{
  "arch": "resmlp",
  "inner_norm": false,
  "layers": 14,
  "width": 256,
  "loss": "cross_entropy",
  "residual_init": "none",
  "lr": 0.0094
}
Rows from block 3, named by matrix and row number. Rows with one number belong to one neuron. Each number is 500 + 25 x the weight over its row's rms, rounded and kept within 0 to 999. All counts start at 0. Numbers have three digits each. After the name is the row's rms in percent of the matrix's.
# gate: MLP gate (model.blocks.3.mlp.gate.weight, 512x256), inputs 64-127
# fc1: MLP up (model.blocks.3.mlp.fc1.weight, 512x256), inputs 64-127
# fc2: MLP down (model.blocks.3.mlp.fc2.weight, 256x512, transposed), outputs 64-127
gate.209 097:476469524508503485528527503460534536470524487497521518533502483529466500477538520491490524528474478487507496529479507502517505501469490494495477466464522504499515560534554508535524469499472518
fc1.209 105:538464474516510508482470511507561509485513510519499490469524467543526485474534508491531525504466457482520492477488487501499492507488501506527447457466530494508487501485502515481485467459465495
fc2.209 087:466483476475512534501530497490501535512532507486486523513464521461485506472513517492494509476505504529493520480528496471539540511543429505474537489463518529524505477516519573479502495561515512
gate.210 101:556522502497517504491508512503529494531530472535496477492497492470489508479496463494499491514498511502467475499524469497473509459479501449489467550475504458501522465466434537508541498471529509
fc1.210 096:519529536496516485463519514513505499527516493519568501479520507496482527462474480505503482548499530495459511511510472529501536492512461509490427543432518511481525443507496542508506489465475508
fc2.210 098:482480561441528492486509504483530501507500521486449473512477526474539478469477487527510529546527474514487496495488481461509461532512495458497538468498529489524500511487484506502458466471493532
gate.211 099:482506468467491509531497495552522509470505491528501478519471511533570485468503509528515483490521525492474505475498476522510539467501501517487487506523513527497461468498493484516519474501480481
fc1.211 094:490494511489539463495511469552520502479530462500501514461581510462515464469534502480506541491504526461487547528475495466497527482467500527474462489525561506461469484462470511540481515495548490
fc2.211 098:520523495568506548500510488510527434479525501512488495494480554491499513515484476498543513505526460500490504516490494462454523470520493501499550478469514500525554503510481485485502486504494485
gate.212 100:533525476476524520507523520503477480458483496537496505484492502451495454502495499526527503463520524510523531548489488511466477544505498516495493524531478474529480492512503505529438499501495510
fc1.212 097:529504469485513489485510479492481521492489480521497536500530524493523497487492506491482522502512532519478510586475523575473457508485458483489495474481494466493509491482476497505459508483488483
fc2.212 096:516490469490554506514497520494473513530527519498482514487493504532475527501521480520508494473502474490487527520502470529499509502511493502480523457497499520522481511436509495522527472501493512
gate.213 099:515460416511546473502493509487468485511536506507491524499491490539549515489480492505502538493510461515534548471485480492518440532497468507524553500553484536512525513481463460441497527528493517
fc1.213 098:542505467492495533494504483512520504499521432488498514507500527477495477485485500480523524516493484506443524476492529493549453517507509505545521510515476436503492487472493469500471495498522539
fc2.213 070:469482493481459527492567482482502464464476539483492486453487524462477502515521505525483518515529522528454507491472500493481512486502501497516455507454485476481476523479518561538492484485493507
gate.214 097:480536497564498485527492491506513512490504486476478476536499518476486498486544474531500447502487519484458476515493561497527505503480507497507492476468506487470510543526532513517514500524499554
fc1.214 103:515471513488514467486493508522495499560484484515493473531515535549500495486506492477551502514562472474488504505515559493498496452502490494539493487487520505532509484481514479464495489524412539
fc2.214 054:494426551510470528466502495513485505534491507495504528499532524479466511502447458466467501494519508527506506524515525520493496491501499441477487491497470557546493512497508538510460507511526479
gate.215 103:532508481527471501512528477526487490479512510505498453509528471485494492486516519523502470524500487519489519485472531522532484504531491475479517545510474493512507493529437490479509516467489499
fc1.215 093:503476450514487464518523498539528514495496495501486478503576489489498475519512510502495505468530466501472531473501500509523534524545505494500521508549501498486497524547447480520486517494501501
fc2.215 060:486546520477505486498494467463484480474483529511509527551515469514530496557464481497524543528503456500500511525459544489514479463505522510496502545516542509460506523525525501492489496483476508
gate.216 101:497527509485510507506519530496500449464480511464528496486439486526481465493490455481542519492483514482495512474556508488466500475464494471488535490478493532508517520514500507496488545476519518
fc1.216 093:483470509497532502487500510496497461471498486490512493485462509494507501543494491465517529497475526462512547481531508467447495483500513479493490484486504545528512507501495468490529524495522548
fc2.216 121:512522515508511523467539471500452495513506499529518512488506489506496519489493508517522514506523495509490475510514507529501525450503511544516471487519506527486524465540486518475471505474546502
gate.217 104:527505472473471490500451525485514501512524507492527482496486488507520523489536536442485443505536480501442537507482473521519476503484425495455521513528553479548513518553494462480534513493521483
fc1.217 095:492515516538525533519458467466506499502503496531518496521491503484542505515516480483480506512538494508428508511529485541451489516500479487480516541479458479548511456498497471547499514466540468
fc2.217 102:483498527449461499455518517512506512516513493471484513551488493557514505488505517449505487483433500482525520504483491494490527546506482526470496524491531503532550526485504488487479517490512476
gate.218 096:476484509509510510509480499480478503480490492511484480544532477538479498555556497497532551505492504488471477519542510500502452493486495477536478505526547538483542512505475476497493488488506498
fc1.218 100:519489491484496485492503478522507504477516491503488528497468514531521479489461463522507535479464467543538506511472479507486497460496505516484489526447499508459505492522531509487478502498523513
fc2.218 116:489489478494520452479504505498507495507464442498529445531599511517477469496490486492498507479486474480487511508475520537491504514478503517504491516496539513511491481527534523487474502537543513
gate.219 102:453521544493484491482504470518522497500521471489485453511527502524527525522489512491501475501477529489481449515502542498489503500489500491500514514528480528505524506483480470510480509486500506
fc1.219 100:477541530447476510488529494485518553446481497509500524506500478486540509497507486495486484468522479554484505488530556500495510511507548512461509486513449476519486546491536515508474525483507507
fc2.219 069:533498501534520516532453536477544477500483580508499526503555531555478524528469486495500527490489512488468514500508536493504498474505516482466445532517506463508467506487526485502522489506462467
gate.220 105:512542482541507504522486468495528543481504497488503513489514531539507541514463504480530471484406465529485530557482499508485470526499523513489500475523496487513510535466509484503528525559508491
fc1.220 105:514494546534490504519529460491519518537509470477472519501491517519445513523501526499501514536522466504490499474457498460459551497452542503500456520556536467512485454486534481478449515499487458
fc2.220 118:469510454518498503531488491485487518489490483484494464483479445472487511519486505519506540463514495478487444526496485477497501490466475486494490509495522509545507491488482510509477500508530498
gate.221 108:480499492472527534514498472483491537497476490471500508473495470497525526515482504509487509472485518485541471463481501521543479502500547470499515533500476453510466505513507497520505493486463526
fc1.221 103:513540483524507499538499503529494479485506503497501511504457496499518532524497511526488456473473515500536531508494554477523523521503523457545478516468520484470466509482466529486510466510476491
fc2.221 123:462505460468504527474507479527464465531535532505503457491498491485478506521512519478503514476493507508540482462515501537507458476517493523498482518512486472515544537524507492506506533486463516
gate.222 096:477507494491536468471502442469488487531465515497481492458513491504505539492447534487502501509476490523549496502503516485537505507507549499496481472495479478490513435515526513486462472507479506
fc1.222 097:520528481530544482525508486526518499470520487465492530504487490462509503506494473509512498473551551508506513470473521490463501501511537485513498491534489508493467486521547470518513515467512520
fc2.222 079:497489496502537457485464487471504496508512519507496520470528523484484563487507472515457479520465465532493504503547505488534479516527534529490520468502479483503502500532481483508521525471505498
gate.223 107:519449534471515486486497506458497534567509514454528536533547497514493510463499518518502504498467500520486503487517493495522496480477469538519518498506489498473482543546533483482538522496527489
fc1.223 107:449490475481479464519532450518502502511512472515512461558536494483462476482483444498519501459514517469504508483477527523497497478535511518511557502473514483551554503472506497478482488513523492
fc2.223 077:478527515483497502503519524482464500534491484491558553509544474514502474521518526471510452473526520476516523512502520518533495465457493469493454522544513483497486459451497525487536483537498510
gate.224 095:514514508535527502504462516562468517510477479460504460501493465504487474536533484488459505481494466488517552490502498507498495523499516515465502516527469489509501489460510485524450464455519524
fc1.224 100:461527478522492518534454507496481485502521458498484503521514488517500456485546478468453520514492474483482522515465487483508535496495514535517472513491499491439498490499494498501500512497474539
fc2.224 077:491525476561504473505483529509525503486526509484484513507518459484517484550428449479485475502507516497514490499517517514505509507492541442496521512494507511493510477478475474483494521512522494
gate.225 102:500495510498528477488502508449523468505454484493479496439509463515514517532477492476444471497464427496526432500505501510479510478468510499461502523527514525495538537475473502538507486515490524
fc1.225 098:508498544533491523510472489513523512499546531520514537542532510490494478450517504531542526538478591480470540508476453541513507502480481497522504509474498478513461455502504490487551469497517483
fc2.225 121:498511511497499501515553528469518505464523443533462533495512514534507555497512500514469518523454473522470514510513465493530465481503474544474512494494498515450511513507483498527466517552553484
gate.226 104:503517500515527488524542498522482512507485484541501510521504456553473498503553498516499508487503449501467484519461525488548463468511534558510493487499489512510446527490521483518492525524538502
fc1.226 099:515500507483542491500524480497478484518526487471569488516525477492487489505504486509482480495513471470500522480430507487503495515518484508494528486572512527426503501505503496499446493550482483
fc2.226 111:484518478486514489530562498486484536538499543502465507476494481546503503486504516512522553473513500510527479488488490536480528468504545477524516508468457495495516518478479547492520510495534463
gate.227 096:509501490467536521485458490465451475514489503507524489510479514531521443506531463512549472514451501551478505477497486513456469485464458490476474534518464465546540481532545482497491498493467521
fc1.227 092:450494540477466550521508496536463492493507500508452515476532472511487552527515522507476487542530518495471505488510499461553534482474509489503510525545502503458485490470509486530507517531505457
fc2.227 096:435514507499490504516493504456501436484506512501497471507490484500499494458465525448557527499484493491515488542508522495511507517469527490458497490443496530484500536502479531482534521444538523
gate.228 093:516530504484506530513542516496492467551515538509493524459516478453517514509492500514497518517492494512507517493496493517501536538489532529561497473535471486557530512519514505535499502533472532
fc1.228 092:491520487473540469500499471484523494492448504473490503529515500482471466512491504470478514515502525501480498577505555520470513448518478475471448501478481521483517513525521499482470548471500523
fc2.228 115:524499503557546500527469491474472507519524515470517532497517517527513470493527525474499508520512502534546498526519495545505535460528493478516508492466534490513438491498489529504488497462447491
gate.229 095:505467519486501507452472529504515501505533498501519531472493479554501492531482500478486529531490471476490537469497531487486516486478520500477475506488518479516488472534486517513518534519498508
fc1.229 107:545488519505460501451506566465504519450455534524541531529520486527443485554525532471519516479459455509499512528491513504493511492537551526452487497454502535455510495484550468504513483507474483
fc2.229 105:506512482511465510495498489504536488516506499474486501512519493499563511479458452500485475498539530496481497517516478542513498559513427479479453480450476514510524508504469462482465511461510454
gate.230 094:486467500546500483474475516497504508479550571484498516529497483503524509489501493510477547491511470495545495521495489482488538500528503486494469531468512521490517447540461487528493508487481531
fc1.230 096:536521513501474478486510491499520503492488536500514489487518530552477503509492506514545515514506490451506502479490497520498468472571502514487498528543508511504478514554523504472477451534476479
fc2.230 074:502523528470486503532494571528505498520487538491465453451491503533481529535476458532502524518481548494481500505533500478473494518553538503497510511501508540465464504516536533511511456491478476
gate.231 101:463503436458524495486528505465496530527513513545502501515507488514501511521523501500487562458498473506483463505502466488493543532484475485505493481476529507509494519553470510542488488493507468
fc1.231 101:494533516521498522494523509518484487487502494492556492505478516535487479510482511492487471475520477449487490534504484528544529491532535493520521473505501524478513481473472504518460503494512478
fc2.231 062:520483507535518487503510527498510502504521452498510492521503479477549519536515504496465508500499517468532480499552483535477462484553468472529502470457512527505475521497504493504506566519492463
gate.232 099:474527528464544483511497462543482528531496483492494531498503523459466477525456466559476507505481536473498537487478530521484507542457552468503499526506501496485505478518484504498507492551497482
fc1.232 100:460464453465516475480568524495502506505483484465494456487496521507468494489508527491518491467515502481497497507485497517506528508485506483501454516483505500528452527489483477435495505483485475
fc2.232 138:514502539507506497467476426492460484504534514500454476527506501533527487486510507503498541502491486509503542511523556533516527509516562455506508499486532495477538525510540512447482503500474501
gate.233 099:520522462535509456487521522483534491543517486515526483497532531509509463508493508476454485491491546518471516514479470529523501497528482492517478466508497569467481474486530511466499520521471475
fc1.233 090:469528506503503483504477490513490544508509466480440474474489524460499511519500500507484510487501437519502427455472488473463508488492531522447507508519492476512512498512510533531452536536510519
fc2.233 113:505478522500506490470457489513497497532516513480494497460489462531509465551495523512533468514456525528530501495524455492489489476516512517532503503533479495511569499480491519523573471450484477
gate.234 097:499459450489508513551479553478492516513497529488513469465518520512546522510508500478501474534526519506517521490499510518532496454504506519551531508513505502471504464519489518507544490526488458
fc1.234 095:505462486512493514471513547490480521499463526516538501469511481499532519496511490489513527482471494493491529503493486529457531555507491517517483476493475488554504508495531528493500490482495476
fc2.234 120:485482516508510485495505478511475510493499522457503487518451464534498511518483524531515548502515500504539498481498489502504470487458497517528485497474480508499513473488541516475481444488540464
gate.235 103:559496483502518505500484506500488476558478499532480538503503521466531489529487527506488500495528508498491504531490460509470515487479501454535512510451487486488516497521532494498518433516476487
fc1.235 103:507490442498498538478540486511531472468507509521476501547493504496504474508483507518466518492510513491469466505503490511498492511452493547502493483475501503525511523468479515481465481516516478
fc2.235 100:533491514514487506461489528508471514510526503545485503484539496533487535506523478526535499493505499459489512490474501541509536464477503515469551527475494523473473540490491495441497539477504435
gate.236 098:480549505474523509473487474518466494503465437502510507490522510517520492489519492512505447490471532469508532483507508448506553506489504507498507493534487516504486527516510526534529454543498496
fc1.236 099:495472551520458522559481502471520524495457538534479495472490504582521509501496507511509473494491505470431465490510502481471471485485482458518494478498492489520513481490498517509482442491503522
fc2.236 126:464542508530511470490459497487463485508498467511493554492490481552507499465537487532500524497465509515539480495485493461515503506487526490469479501491514508525504529489545474500528520507469488
gate.237 102:456546512463499529482509498509495467542499479481500510521524510496443494533509517484531460474516496495506522505495493497508514480462484533431486499516481496488477528455494511477484507493484531
fc1.237 100:510460501471487511486535539548494453478500516494516483500488468520526489471446480512507519474515517477520447487545498476458443507467493495497504499477537520504506546517451517494481510509518531
fc2.237 088:485499443488488520482493454512470478530510486464498505470449490520476485522470510470500491529505467553542482493507470490496478510496501472507473535547490476484476499486503526520536466484512485
gate.238 107:550518490490493484505499470468450511549466505493524504464464480468475532463479502506468553539526433467574463474490493475489500539515519495497517476484494507512509522511505542492518497473526524
fc1.238 098:538495493515470520528494479482515549481527504493489473509486478486541484492481465523508480509512508460476479458482467471535501497461483527477519503472527475480539489521502558487502510460478528
fc2.238 096:504455525530488447557550479504455499527506508557509552502473500527490471504477482459481521507504486533562509434473484556488487510465474497446453481443487509512538503460515491487479487506466489
gate.239 086:487506527519483535485532457500495509492503489508497538529453502519513493520505509506489501487526507548464522523469483523473453514510510485536531502489533481543468483459496479495508450490502538
fc1.239 093:521473521465515532493437533493470508480506506529500470494453476493469497500515481523479537512495495504493521517524513532507477512508485485528516527494502469495478451528471532522552492525502484
fc2.239 111:529470503518536514495482519534469458453508478502475472468529491500519505467465493482559554563500513544552495531509463479500516484546512465490507463504481481511517505505467524493445511463483482
gate.240 096:514453507521515520559525485504488521484514522505483506486493501517511487476493511520512509435484466492468484466462519465497480516454516476510563495511462485521503493494497467514478502498519512
fc1.240 094:496487500546496503484476451540475471474472454499519532515500534483487526504530474448524518509502526527496468511495481526518496483528495498526471484466507485489481480501525531508492531503504483
fc2.240 109:507495524502477510546526490536511487491508489462520502453457513554506502557505514486489538440523483505517484463507522512498483521466570512497498522501450483496506514508455503470530495504487489
gate.241 101:532513508516485519493519508534534509509476476508500472537511491477485519462492478503496497496531458538499497516499461515462462506471570484478487485476551493485481506491520535534541543495481483
fc1.241 102:470496544516512459518480502486493488514496523433487476504499469474492518463501518535501470521493522514517504496500494544495535543478481555563498521529473498513483501458530539498446504484500505
fc2.241 111:485510552458565497498502491537500534531513489515486502504482533460514501549465484471509513521503484512513488477522493524472490537537540499488493529476516496491523530471512537502531514471457493
gate.242 095:500485490501520542501472495484459484509485510528484514522504527470491523497502523511506516484476527533477516509470471478502498491507496491489504491487515484515453470457504511477522509513509464
fc1.242 094:501472534470503477523531484514485498475480474515486463495466496476507521480515534518475517499470511530481509464490516493500456486536526480477535487474537471505471499414462478466479512521518471
fc2.242 099:500528514519511526467541489498473496501491498506465541508512476532495507518539468498515502521479533526475531498510504476520463458500540533509510515500535470508421459465498497498524508478476529
gate.243 097:481456489501490473487482507515449480540555516520512463510477499505471498482473533490464496487494508471486509466549475462494512506482493482450544505537510487458499498532501503477519491539511543
fc1.243 100:478523469454496470503534481512465489509516484533534510519526491541478524497474486518439433500534502482513521468535517486501514488529526507513483474496504503512506480509480496467517501498507499
fc2.243 122:513549483503475538467481558523473495499508495496506508472513516534527470503495510489497479475511531487475486485483519468464475491477479447465508478509522455502465491502514507445502487479502519
gate.244 099:515495532471449483539476510519501526534493482482525505478505501529491533459522520527500500494476520513478540530499504447463505482483477481510488500471456526523496543547528545484490528507521508
fc1.244 105:513469544536500525481537503475553523440516521506514515475461482498507476522492500513482510521512523508498466461461524524506504500481498513485508489487515507516488504512468460504481482430507490
fc2.244 070:490475528463479503504531489498531488505482547507504524502556532456490529503512477493490545488498460492462526521512488463491499498511497533479507523489500541501472535515551481499474518506510481
gate.245 104:473509499522531519468504475508507552441497453501475519432505494489500486503488521534531491566446508519465505517530443532516503485515466498495539492480563502509543477462527462503504509509499537
fc1.245 099:536492485511455499481481514514512502550488477481531478525483498564521536480485493489488502502520527490507524471475534471527495473542556515465473522519463478491507510522429497486505491488518516
fc2.245 116:486534519511543491512505497501544465442498456517483502459443542456487516526480525507509519553477486483498474484477435481497516477538532462488460495538557513501515453527510530521522516497513517
gate.246 094:528501476470455513488511489495499538482528417522496512484543518512529501456506493475528496523491515467478473489497485492454467479500490497477496500468513538526535521462488509507506529489472462
fc1.246 097:478527484510522520525497501513500489491464476536520505471549463516465506415533465455549491460542485551467497500480511505518488503464505529490506512500503496488555462513505504533492487517471462
fc2.246 088:459490538512471467500540473524535537509462522461536506529464502513512461529507489539451482488541480521547475483467460503519491530482488481471505487460499504517506498513485463478481501522522537
gate.247 098:543468481497492483498557528510457548489472484510511461445503489493494493516464505503499500507520498488514517524492525524479480454457486520497489527520526566513505482553505489515480527463508517
fc1.247 106:458532497515471496518453518508480481508497502464471496492525539532473530534467524490503517516507545535479498493542538527462530483510506509452502527518511521468488477513547501492482505496514529
fc2.247 131:497494521461512478465480531498516491478544493509540555527491465499525495484502525457518519502511496497478466501513473472531445487515488469506431473507502502469506500519507567475514507467510475
gate.248 108:503503491472496485453526470505524549516542497489481486472489509519499502492525485478502515520487510484499493491483489495455483524474520518494462501514500503475485512535565489517535507509498500
fc1.248 098:485490503482514492518469478481519510485486537466502503515488457470462513496452476551516503530515490500503534529478470544480501468479506478475539498534471448534483512509487518468508507519542518
fc2.248 062:498495509500545528472491538496496508452470526466505492496505553481478457487480486479524451478487478532529516518478527540483557500503497470491445479484454513469494491509509501495515510523500511
gate.249 105:488515498487504483533508531526549508452494460476531478518538485545429504510469488501510466553470515505513544471504483483481504487504489483532489467512545482467454520484492467494495545515539468
fc1.249 110:507463496504478503464481462491513497546502505542491535503459510461543502467502486493554527442486477478546464476514520551493513471513538485473511556500489544501541478521480533467504499512531476
fc2.249 080:471530511496456449527490525508501497503477480516477508505521478477475485520521504539500507498516511531505490515508467473500507516510488465492518510535494515511499500491551515507508475504529498
gate.250 095:519508503516514465497466489488511551496475503513477472510471494510532473500511469523445469497563548500507507501497534493441495487511499493503499502485481509463521517540463496519501496470518494
fc1.250 095:495471533512480465462500525483525500569456517516521517484506488509491497467455529494516513487513498453506509506462473476545474512496486500458436507472527465492474481515527499494512502500479524
fc2.250 084:487452500487464531507512525505510495522521543477484500416520530496502488543531481527523497495496519459469522475442501503503530520537483525459494487454481492535513527465487478546502502481556502
gate.251 092:481467514527485510503473463523466507496472501551468496477504516481452528478487539527459477451488519488503464511490514521488515468497521491529484458474471521493498471536527517505494507530498525
fc1.251 091:557470520478488502504539524507515505452514524475507521469506481507538472500493479499523499528476497519466472502474471483511497485502487500495475496479488487502491522472492501501517478566510522
fc2.251 071:480534534505528504435483459522517553532513507522526488466497468508538471459491526478512505533504499511520487543517501514432525494484517479494473493465490487512492482525507508529527517480528473
gate.252 104:559496520452519536524534457484546509487485515538502524491497513492513492497494476519506523475529471440479467493483476507528498518506471442489491505522487487521487468481490478505495527492503483
fc1.252 100:504524519498496487523463510498480513468518501475479536495493503520503504552479541526499531494518503539498509487466504479505511510482509549535489495512538489509540495453474498486498481527467482
fc2.252 128:483511510469475494463509466550521496528471460545501510492513519501505484498520501503506479499496525461517501508507516506523467517507517517461531513519511486487518471478499491491505510495488489
gate.253 103:519517503568550502484508517560519534492466529467517500499490514494471481502520527497514532467520520499522457515493503486520508502455480476531458507509493492505426529491494486488513528510514541
fc1.253 104:490512499433449508512496486502496453522538462518481484519522489471490469523508467475486499503478466484505519498472478532477515519482503566456517493505552527488543479501519466517465473497458483
fc2.253 104:495485510491501523483503519488512547454499523491530487514507499501466455479502522510521545538487519537521513576507460437534494524454525475481484515507509497531472518506506478458511536496499524
gate.254 092:531502516470507553523483476501490505504489482501514479533499480468493492477499499485510485519524462537545436499502485506494544466510571460519464488447512532489452494533543514481525494495489462
fc1.254 100:559515499482502517513515570520492486479542501511486498471512471523498505458530482506504515493478500513487462487462505511518494502499475526486481478469459515526526521526478531534494498490491483
fc2.254 070:500503479495462522530511545482487472471488483491492498457535528497509503447535528507472503478504505514473494462511480507470507468525479514546492450515568488525484527454507518505499483483514517
gate.255 093:523519487496513508508490496509480564477496451566452518532467471553479559489510531472539469497497477499499494527504526480479478462522507495482465482493475511461514465479520525466518458519510511
fc1.255 095:463563491485494525463518453491525446481508539470534479452560550479556483481478497492507547490523535531537517531496485509512509515576531539458513515464567516522501496478499511488516518518492481
fc2.255 114:524495496500461489516501442540528501507536474486524473465518494522498478489481473532482480505495466502481532516436464473497516509505485489549505478474527513492497460487522487480514498529484511
gate.256 095:478502463496505521509496522495493522454496486509484515535491517479509502495526495471557499476488489495538446484503478498527499536539521513461518480486530512493522534510507442481495505464545502
fc1.256 097:503519499527488501514485518489505499533472453509533515479513495480496494520461488483536515548518500484522463543471506523529482515489491493505501525478515522541507488507503511481477518506486496
fc2.256 085:504540509478521524454520507480474488452516508516463532499472518465486513531528510501491515532515485501461529491502532461487509452446508496502508502487466522495474512505494517499476493495537516
gate.257 094:541478502497519458485490485511493538473499521490467486472461502527521518481499445524487495542530504502485490481527507494422543507541537541499489483495469530516494491472530479502502492480507514
fc1.257 098:486473507506509485483503500500516552475489477512491485483432509541493533503493503486493503482510474521472552469511504464485525492486528503499464473510455492465511492505466457465478538482514491
fc2.257 098:503499464491498490511533539496479457535462506485469484524499494479502530501511538502504469466532484493508493506493519513514505521500498496504471520507529507519454497523481513509512465448509520
gate.258 102:468499506534515469494491479488481534496493481479504531483496449501423489485477512468497512483472462513513524525464500520470499495515496472514484499444489479478516534526495500546506508467496508
fc1.258 095:505492496499441548462495497525456466521531509552514506481525529490527504486549515516483520510463543495521493503485477481461513509503496503497529490510471512500476434521519493514431491456488516
fc2.258 077:511478528499516473506523438510510514558519495485471516514449472482527483489496502455467523516546476500533531519485518497468481470549483513495521483493559450431505474503489490496472526456511504
gate.259 103:524556485499473526543500487514492504526523500520516503483513521509514480522492485478538518491480476501510482527461502516530468478557481529508492456436446513529517489490559509488496460490534478
fc1.259 097:497498443497547480515498526491496510513538460452490508460459534473516505512505520520517448510471463442508540475533515523484508514535517495494478502466508483499561498460488489461489475497518474
fc2.259 130:518488507508521458514447483473524506519492520539506466504484439458515486516489486494468495494537517547472510556483498517497468526504483511539492508466534500529542484540523530503514494512435456
gate.260 102:478467501561487499508468497516517473527494530520519516517504448476490479506511485483520473463477457496481520486524491529492531522479503483547487506454486489471528526510486481502491543551523542
fc1.260 094:475482518487508478522526535488488510477520474492489484480535530537526534471486510496518468491481526510489492510491505516473483499497471488471454499461520527493459498506512524502565519487493490
fc2.260 084:514478513518464484478481504542521501508517472501522481488507497506524484503510512491481512510487465485491504538571520501526523517497536421501473522523478468517480477439480482510445482499552494
gate.261 100:522454524455448492474508524534495511506473457493480473514485480526514479471518501519486493471498488481454535523523496496582523540455510477483486489495506535524546534476444496498493527472417510
fc1.261 104:512467479484509513482466456526523515498514498523516545494495504505489467505537513487486470534477494500496465517502505482500512454511493514492524504493513507499445462501466493524539491484475514
fc2.261 094:544500492484452492519529516462505481499525498448511463482514513426545493471522529492523521448541484465496477545501508498504470511487512481484492510525455521462443491464487475502473496513506480
gate.262 099:522503526496493498485528499532489509486505530494455528507519500471502516480456500484476466519534500497505480494497421509536523507512490497507444474519494540491518432476506510480489513488468506
fc1.262 101:538518521496495486500512517492475508467469543482506516473505505522515515413448514515509490478532504495513475472494432547562510539514497486475425487551487525492514495503476470472498512484498490
fc2.262 108:492498501482491502453473524549487502486475470511565523500520506476493521522525530472501559515507484505486536493490490496496439490541510489489528528509499485494497507471469526541529492503539501
gate.263 100:455504483511508511494495507506509498470488533507523453561503457551475495474555514482483464522516535473505518548505531498488492515526490489509445488517529521546472510491522528549494458500540500
fc1.263 096:535501522479497519479475482495502528481510475495514526469542522507492532447462463485542497475507469557550484500507510486495486483534477473528514524508482519427517452476500474535481536484529530
fc2.263 105:493510547499512504487512508521492490491476479510548501488479500544521533511503481521468463511481474473483488500482511511533523490493484514503491456511486476477478476449528521474529505519483512
gate.264 097:539503528479517558445491481474490507528481482510476539496476516504529493480540517536511480488500474499561529498468525532450513498519483512476496536525504521488493492484484499493510474480549457
fc1.264 098:512501497499486490504487506468506496435529523504494477538440498446486441499476500445499498496494537458451494537485515504525467487510502472515533504482506513529495508496491502501518505547477515
fc2.264 056:439505519510541502498492510491496492523511463521488510537481515508510429473515487492469509507463486482533508497497462480492495498536527489483484515514516528485447497498519482490474499481465512
gate.265 098:505497536513524463514528472522519517522513497509482455481469474534489513507512518538512499507495492511536507524537554435467476503487522473500500503529500519460501553496521506470480546507499507
fc1.265 095:494470511500503445510451518497497501544462521521503494520472487477497456462477519518508526498486498502533529463505513481469476492526494509515516526566513465536477535481489562464447490500492486
fc2.265 106:534537484502516518469498521487495492499512556506495506476493476461489491509516536464437487519505450448485460509467499505527509510540491486562449518459471547463480546510453556520523464462510498
gate.266 103:496520510462513529477477493504487468517532474525495484528486464541487463500494507521469505491511508518512516480464509469476515513475515527459496533500475468516515495541500512553487501542527506
fc1.266 099:516526518445484513499496485490523525488506451484485479564524467505538513514509532503522471495481476495449513479488492489483488513477507536484489502500551448526500505511546487537510512479517473
fc2.266 107:481521523507518498515516480501516515482491509455479529497476489460490521493520519528528495537481475496505500488540534519454467551505447440533516508462474533504494495504483493516529476495489504
gate.267 104:464479525520467483454494567502506495454520529494501456487478470549498488503521526472501518488529521531525442547499467476483529486506455476508502511476479443476493488528526495495523505485475510
fc1.267 103:480545455513491503507488454516488502500462477548537467501492508542520453522489509501487460486480518518476494538485521538472478475522486501538505546509533491490489521529534528544504467529506494
fc2.267 089:543485537493535520524511475524511510520471490536550516486535494477520481460430458481509509504530494484472479486437523506557531484507522529531505527525470500519521484489490500521505490517507476
gate.268 103:502547460489459495503503505501537459503494454442501513462501477478511481540495510454484459537496478496529517498517489496475491492504523533472477506498523496497490534551538558475481528498503489
fc1.268 106:469545502514472518506477526520518501499471517497501462484514505486457479512486506441497472523508500529496517507520519479501440513470486498511470497468507481557492525510528521515447536540544500
fc2.268 113:490481514473534504478544481524471547512514479511500486525523502473529502488475511481536541507494494492485513509476490482487499482504492457528482509514503504545509474493505527470477488512458473
gate.269 095:523533515513507519527538555502481498485547471485511501537508458477522537514488512524547488477527475496536454551469501486480474524475464508459548457472456510508492528503511504511476522497534511
fc1.269 094:540473492476499502558539519510512481515550508502487515485517515484495539492485468494514492478511510522548486476487467562433478491437480485449497483483505492495514555526512464484522499466460508
fc2.269 076:509519517480502491505498462537542480466470519481499474559506497495502464478469502501482497502479513477528481519500475476482495471469483492506508498492474503517508529517528511520525495515491498
gate.270 107:463525498491443499490445517515477533563486565504508470471490485522500531496502494536480503509480478483523474485520503497508511502448491500461522485512534567506488518528515531478480488482521542
fc1.270 100:487526508538507475468471509538480488526508511499458498501482526484498511499494517542537445521440527472462516519505495469529494510483499471477467507509500467530502505539487484508507517517483512
fc2.270 120:530466500509456482513471507447499519536465482515507495441512555499533463461520510536502505493485522473507465443469486547468480486517494478535507450515517493483520537469499507505463534457516492
gate.271 102:499498508487481483503570453483498509518456524523477463501498487559517463484510516510500501467500463533491486494501498532514547516469477500520507461536492524489493514495552466504509446525525509
fc1.271 095:504502518525504535476456529532494497521507473447549521512497495462453515499488516502484445503479534531503500510518503543515484512532519492461507538501503522515484475461478505520520566520514486
fc2.271 127:492460508489544514511558499483515514443487491483498479461524509567503462489544512515481498494483489485529504470560462478528535497498506506537507483505516487501487504491539490493485476521516501
gate.272 103:476539513522515488477499454508460483471509506474496552530514476543508519529491499528491479533473457482502478496476522452526512454540473514474466483474507518493538538504487530492503490488490537
fc1.272 100:505532511448466509515505511524546459486473496512491464539533497491510531521511495520494511524456566500489500505519482524483505482473534498510505526497524446493406508487506474497490508462507500
fc2.272 137:524473494473511498560486511528494485506511483511481504528506463516532467511495476495519482493537496508514473519480476476455491474517486497511471509518481495497498499465490516495512485522474505
gate.273 094:509486528458512505500533503463484471468504507491473508491483521480510496455489533459481498498503432503537514453433526454447475509478476485487526493547501479534504526508489480489489517506466522
fc1.273 097:511473528473493552512505494481528507460499512535509475442466506492505534445452510542530519488504475509528543480469554477480487532513494486506483489498519498471459483500510496455490525507503507
fc2.273 071:450515501465517496485512488470542482508485522458530498475498531470482516529489509476547546500498540458530494532541477462501494504519508496529468518466490481481480513499497502479496490521557495